From a checkpoint of a small masked spectrogram model.
Training: soap at rate 0.0042, 17100 steps, batches of 128.
Rows from block 4 of the encoder of a small masked spectrogram model, named by matrix and row number. Rows with one number belong to one neuron. Each number is 500 + 40 x the weight over its row's rms, rounded and kept within 0 to 999. All counts start at 0. Numbers have three digits each.
After each neuron's rows are labels from the 100 clips, of 14976, where the neuron reaches its highest value: "top examples" is what is common among them. Only what is clearly more common there than usual is listed. The data: short pieces for a synthesised band: melody, chords, bass and drums. In brackets: how many of the 100.
# fc1: MLP up (encoder.blocks.4.mlp.fc1.weight, 256x128), inputs 0-63
# fc2: MLP down (encoder.blocks.4.mlp.fc2.weight, 128x256, transposed), outputs 0-63

fc1.99:478479511442556549532439506395503571526521572489500500470487429548510460517502508588484531434488476472491489557424531504538496500506574544572529517473543497571490540495426569465524543487521546
fc2.99:521440442523585473526544483531469605492530515493525502501550491536441497565470502560525507551462486476502520458453477551491513551525517472491530565479527474526547468558518493495464520394483481
top examples: bass line (100); bass guitar-like (88)

fc1.109:528503477413558452494502520523451461532494528449538495476544463481516476462550408501551571501435493499489501456517483564503438523548585492589516546483486489507509486493480467484467449526582489
fc2.109:540550540470426501477483510536538460465499485548494564567515535519479560517423524477531456521429441518534500507484464488580517527438517499512557526428518475465502596518473546457473494451574529
top examples: horn-like (49)

fc1.66:601478473532482448500458512459549606514499484485448419467543480520465476457409468500582547490540527466525494511504465531537494472552522510538482484548595440457444523470592457496493477487510470
fc2.66:488506547542503540529531510434501498457439477489477489524515480481503427518484551441411540535472476473481426556435456553554566478579563509500508499556504438472467580507484458463492468506521470
top examples: clarinet-like (52); square lead (33); key: E minor (29); key: E major (25)

fc1.167:487418528555498535528461539497546532504477523487496518520521460448507514514498476488576494460502509430533556415538493484515553543549429436451494555553506464566506473473557463471464448485481464
fc2.167:464450489510530501520475553494536438483476551484470543498431493560539443513438423517537508536527516437610525542493474504476490459487515542457441486526509506563502464481503470460469553503443387
top examples: ride cymbal (32)

fc1.158:487452457536500536540537468529537425543480483518462501539551511498520546530566494546452520504498530515424494487488516507554484582435541556506395428482468473488521539509566460460530472528557504
fc2.158:466539570427483468452498567475521471482511510585613475460510605455525537497460483487473464484463532533489473494435497489487563476509472576549492447515497473516439537495460585443522512513569511
top examples: kick (98); drums (98); snare (72); closed hi-hat (70)

fc1.41:469486506579553425466526492419423515517512464493467561498527470543462438444436456521480494535443450444468511489504468454501443477520596556518455529510449477489382507405505487524553456534514510
fc2.41:432498533472482480508443497474530515493567557485461487478553489453576531529591610461467533457567547478481495466483447501419466474507545496450476462497502470538554479479525542481442597481499463
top examples: square lead (28)

fc1.47:483377542477485407478508522518464483519490513621531474523532417526487493461516447500550544556437475522539553545521524460487539484492513512498484483561529483516507507514507571478505464523516439
fc2.47:577487488543490482491498504521472473496503526520510521486473427498537441525571497390538517473522530529467484497544480466480496551509516449654429514514538542464542505598410511454463463548534484
top examples: bass line (100); bowed string-like (62)

fc1.238:511523477470412427513534511461517528517527482484558512524495562459485566486493516460486562486514526528501526498516505449524615517512545512478511543495560500498542465504439516521543544543482451
fc2.238:515497471515541575505417537530456551488469524486494503542512441564513479511462527554483465481490524506498505505516527558465433440543407483507562506508482505491442465452488480478508479431467521
top examples: ride cymbal (31)

fc1.193:451513573485441471474512561551472544474466493553547499503461461476461471491504436482543486532492449452478576495479487481528513489545457498520483514504517500531541370428503499527484501481464365
fc2.193:525536512459548542565413480531458600510459491560549435470458482468432553447414559493554498455467508521504475438493527513491556437514479498558452501527485507488424539561552588465551553517491548
top examples: ride cymbal (37)

fc1.163:483473507532562451446471543463550473550555491561504544450526533472482526529397524493466509539525416541531521522486460531486527537499570475594479470520553448471518507547496537473513538489429534
fc2.163:489585511499439518474496583503470518445440485428541543522534448545459485515474532464592536450482535414476494520521471503562474495547425479433529556430478529527486486403475461536518475509561449
top examples: marimba-like (55)

fc1.166:524430565513507507490456442470496446506505496464511474497521443534540539542376509529488522515501483397483510506542533422513499475544536483524474459562511521522497482482472510549431552435525419
fc2.166:524441501491617431518448497486500524452456517488459500571518465542488466560458513512483490528494514433483513492539569465548435464496553484541552558481437474539516471533432460526495441537467521
top examples: organ-like (41); melody instrument: organ-like (35)

fc1.122:483416539597532496504559494495532495511489443446507507530470511529478554548483472483486452425531445534522501518489502549478463467584519571558503561482532510500538509555469497507495507496508510
fc2.122:463487474432498513506492506559472540464483437560525491470475468489524470472472506495479484524458488554525491444464495440471483504540543522525483548493523540445512486492482549492498572482434510
top examples: marimba-like (40)

fc1.24:447462562486565478497493517537482459537567539491508521467460507587600542532517501468455508435541523454479447536503464431549499431455500563500461545524494465473548459480551462485507564413479485
fc2.24:482513491516459517519509500501473505452417635560482441425551436523455558532521463510455477503555511496492418541502530498545496460431477461489522524528540549538495504557466500431500480478513525
top examples: square lead (45); melody instrument: square lead (43); organ-like (29)

fc1.28:434503535489517546464534568517485427502495505490468570538461542501469456548506440487511577501509583527504491567596481428491429532531483491485462463479477519479562523430524464550487490514547465
fc2.28:504548437479510536484471452471541496476478521454499488548509520505485445519537424477469530434525544485481468519532486484512495519541455505556549525444513568458503513518517405455477479508475516
top examples: clarinet-like (29); organ-like (29)

fc1.45:519426496480462530492424442541476541541510496560483487514493495519376517513484472551512485533480439466491449453543468410523516540468533506459550565547494462492527455566547494488601456517496449
fc2.45:542476445503548472576496518510553472468445485490444515465515570495447555519490480524515484559417472498484471416452414565462488492545492426482602510518573510495514468509490509551515481478536400
top examples: bass line (99)

fc1.250:467514505489502494476485482483448515643471448451494523494431502465512515529452453521555512543519491517539503471594520521531523460469472456498478536528505514467428524484535571567411500522534538
fc2.250:509557477575563519535442520484578454481519523568456515504576461494467552463470507491517494460516410523513445554463553551463586524489471525475491482481529508529529536478442499509518568460517520
top examples: marimba-like (49); vibraphone-like (43); melody instrument: marimba-like (36); melody instrument: vibraphone-like (32)

fc1.135:400538582495452561464493502490521482515528464494523514536466486548518445490512499467529510482550531478462485615524496450541456471505452514552514534506503488511545461479544528498508488471509488
fc2.135:545466454430506412512512493458528574475481495500476510473513527569544407497422444490486575535501516502562455495502507471500493565529517477508497423483524495503452434472471553496456578565455509
top examples: bass line (99)

fc1.76:558489562523467482501445444491446564524537493503459560512523475508452515510505495530453462476515480502550534463511511438396437551439457486442471550484485616522559482560507487564557482497482457
fc2.76:471535508421519505502437502522434504525550587474518486497457492498477534531460461418485447538465508521549516517518561493599521588467523488559460583483514483526424568501481552459540556579444539
top examples: square lead (34); key: E minor (26)

fc1.148:516494506462472454484471554538463487458559488455547502464462430556544523571430353526612477468461513494489536482493505471557546481400524443481505521507512502420485492560527512439501524431524479
fc2.148:540530568497435524528465488550542525483454493522526501493449444471502516538457476474520425457514549556475449538456472493487479471449506513486524469511499585533569506516462451542491473520490487
top examples: clarinet-like (41); melody instrument: clarinet-like (33); square lead (30); key: A minor (27)

fc1.179:532537453492455461466476458544394425470509398513475449536467524446502445447576503492539528497539557385495515554493556507457511510509494506533469531578400465481508474506490453475495436504506487
fc2.179:504496475547490443487437522519574522470528549503534567492487481540568519589515529442430434439543492594551506470512445473501450508495490546478473441452562559460468506482546475535491485450477514
top examples: square lead (29); melody instrument: square lead (25)

fc1.64:558488560520521543485478557500565434386537513420459558502478543517512572478523508497499647597508501463519470508453470503542537533518470529474529476488542484535542503505484449506495519581519523
fc2.64:481431562586450488501489471488525518475552516415471517537434534556496505488498516450492563515450487506486531515446538464499452478473488453531430431469491437438522457579493471452538476539489512
top examples: kick (100); drums (100); shaker (64); rimshot (36)

fc1.138:526509522505479468508467511577515459554496477580514460511523493508507524460506469523478538494515457436510530594441538516571518493497523395451457554509529478596491506514539540587600485496495536
fc2.138:517451454493456448498506552565535487548436510494523397549524448488473507502521524576489535436501463474524545519456467477504523566494541448522510521455481490505566500517551524515503535517469571
top examples: bass line (99); bass guitar-like (75)

fc1.170:547511524532514458486508478524480553511529480530517475510446518507489549490450521529568454528508509493537495421524573499461537503527491545519398495468462487508560497442454499530659473518514533
fc2.170:505528567470453547488496507480526464474437481450531538488483520489466449531515577504479480507454550502475607521501495471521461464453614432462562501512508448486516527466503481504500432471510524
top examples: ride cymbal (70)

fc1.46:507484528505524465529530472537453516505455486526453507512562511559500601517462499464523477485471490518484535468515551448488538468440500545511466528472422416522506487507504464430432471459535425
fc2.46:472552454465476514475461515484539408440570462471517506494460506416474473454516457536476508527575527444502377494488462510490528505532491539498523516495551528474508500524407491491530445497480577
top examples: vibraphone-like (38); melody instrument: vibraphone-like (29)

fc1.221:538479507427503505444454486474412468552506471472477523553499581504463483542491434426561552516500448553484532570503505590522571537491541482539528477501396501463534583487412461535509463492518499
fc2.221:488450507462518450512482515498517564449463459526524472477505456457433467502451410469486510424613489514531508514482513576552488464509491473497446468534487500488586499481465494499488487479472515
top examples: clarinet-like (42); square lead (38)

fc1.32:654497435511557566548510501479535401462486465457514495543556527515509509495540451501542533473508489479497504480490486518483512469490536504376474553545498504489536534515454435467530487580606471
fc2.32:560473522535531467523518499522511467471462541558499497541483493506470570530476489470514578495570483539483507489489452439463538523462506467603477499528546506499477593600388576451521519559481539
top examples: string section-like (31)

fc1.125:519501529494504510478504506573489476490482488540425467465499514535489510580512448609506478514462561546504486544533490479529553472506443387505557454501493620428479500450551499473514545469508506
fc2.125:525514521523510495481446486473478568390533486503473452444566533533509466511560429507501486502450573498407480568468482474517465470485507507518484513438492443486518503568518470516521562498411483
top examples: vibraphone-like (34); marimba-like (28); melody instrument: vibraphone-like (27)

fc1.79:488493469520385495469488497551542543469487480541459533493543571439512493533474502537499448501471477558590499428516520587469508475462549414492604492584468531519473520470510507536437507466521437
fc2.79:513418497487495438476512495512466556515509450506433474489462550540503574513446496526496477526463443483484511437526492519469520507481456502422522564482508451473473434521485460439590374475466528
top examples: bass line (100); reverberation (67); text has "room" (67); text has "reverberant" (67)

fc1.68:496503534402539458496456574488470455497467564516548484462449503578495481574495492553586531507534496487503548499496518495492419480518524556463459516505466534454519463488487483520517492506517490
fc2.68:522493531473466524503413496540526490453514608528521464503451478488526453551503528469468473547531569493610498479489487433541466527461523468523545482495423488538452517491495493514448494506486501
top examples: square lead (28)

fc1.231:497523520558482532485558495488542471471464515479544508424500460541572498494450449432514566488533527502533545517444535587570456528496502462418500512544577469499494536529478467559467466559563529
fc2.231:440460542487480390630483471542545447479515480562472477543565527490533519490498465578547483470470472507397573521460474520511480509488493563543499464490456547531489496450476503505521472546566451
top examples: kick (99); drums (99); crash cymbal (52); open hi-hat (48)

fc1.57:462443523466442572494540557461519485484464525554437466476521504494567469506501586565497509491462457494441479470506555510525551445557491557477545526584508419468407525544578546486461522494494502
fc2.57:418501468517502587483500498450502506450555515599493489475514548458511513497511591413463478514475490470493485517538522496538482491516537507553530559524479426541497500440545471472531475585458494
top examples: clarinet-like (47); square lead (44); melody instrument: clarinet-like (44); melody instrument: square lead (34)

fc1.82:539552514451584483448491445441512477529529486453552522510511458447612425439482519465526488478545570534460521539567533488476451504518509478412583514526481579507482496512501492523455537544506522
fc2.82:516516503525458476582534452523476591509452498484524513501475580571442521492536498525487520514453434502531490513433492544556596548474554535547420576478512465495524490465506481527487519452500485
top examples: horn-like (64)

fc1.74:492526549434551516439529481466533466491370484492473539544445553464521537505449500554511492514486553491482452500557511451536449447466534564538549523500494523543568565433508459475531501517477523
fc2.74:521486524532466456563469544546441525528584466558505566477455556508513476477545542479539517500563517519534525498573528524456460552516449439577452456459492503474460468522504499461469444489472534
top examples: organ-like (27)

fc1.194:484498500462514432487513485520513488550501434457482563452475574468509483506399528553605471494515509459510547494544575451484561548533427525522509559445497474537525519567519543526570460468528519
fc2.194:462459582529508462542531467514501439501455493493525512507419572561496479455459468464463520482440436462511545493462474455594535515563513539456480461493540443469471441502448480466515391526530496
top examples: ride cymbal (81)

fc1.92:564526501476534508492488436584484470421529504513501497500487431454421579496473447536500521581488537465513527480476404505540474485538487437573538492432553506499536559443494495469479564558473485
fc2.92:452507471570511491518523540475526488604447458505486549518506528553585430486474524563509471508636490485502529523477562576474489442518594484530500432503462429509486535505487490557413497449453522
top examples: string section-like (30)

fc1.248:525523505527469577474550479503445475599512582511595554473499499468557496396443468467525520529555454608439477513500474533479561410496514550506514476471473513509522529490569521498508525476533490
fc2.248:505481529459561516544477492448506505536565530525492494510476503515505532502467507470426494524529478481602556466476572484578488485522565477598543525490436507481497476465533458462487496531495481
top examples: square lead (29)

fc1.137:485478553493551450497468515485454499544513525508569486365471405503467481508512532531565499536488568507486553519495467569454515557499548612582470479513462516516527432485507549517557466503545482
fc2.137:494527463514444543543506501491473565472491481517465543603521522501515498503544467502487459515499465510480385530524480460516462449479473422511533463543455511431460559535500532499471535485395476
top examples: organ-like (27)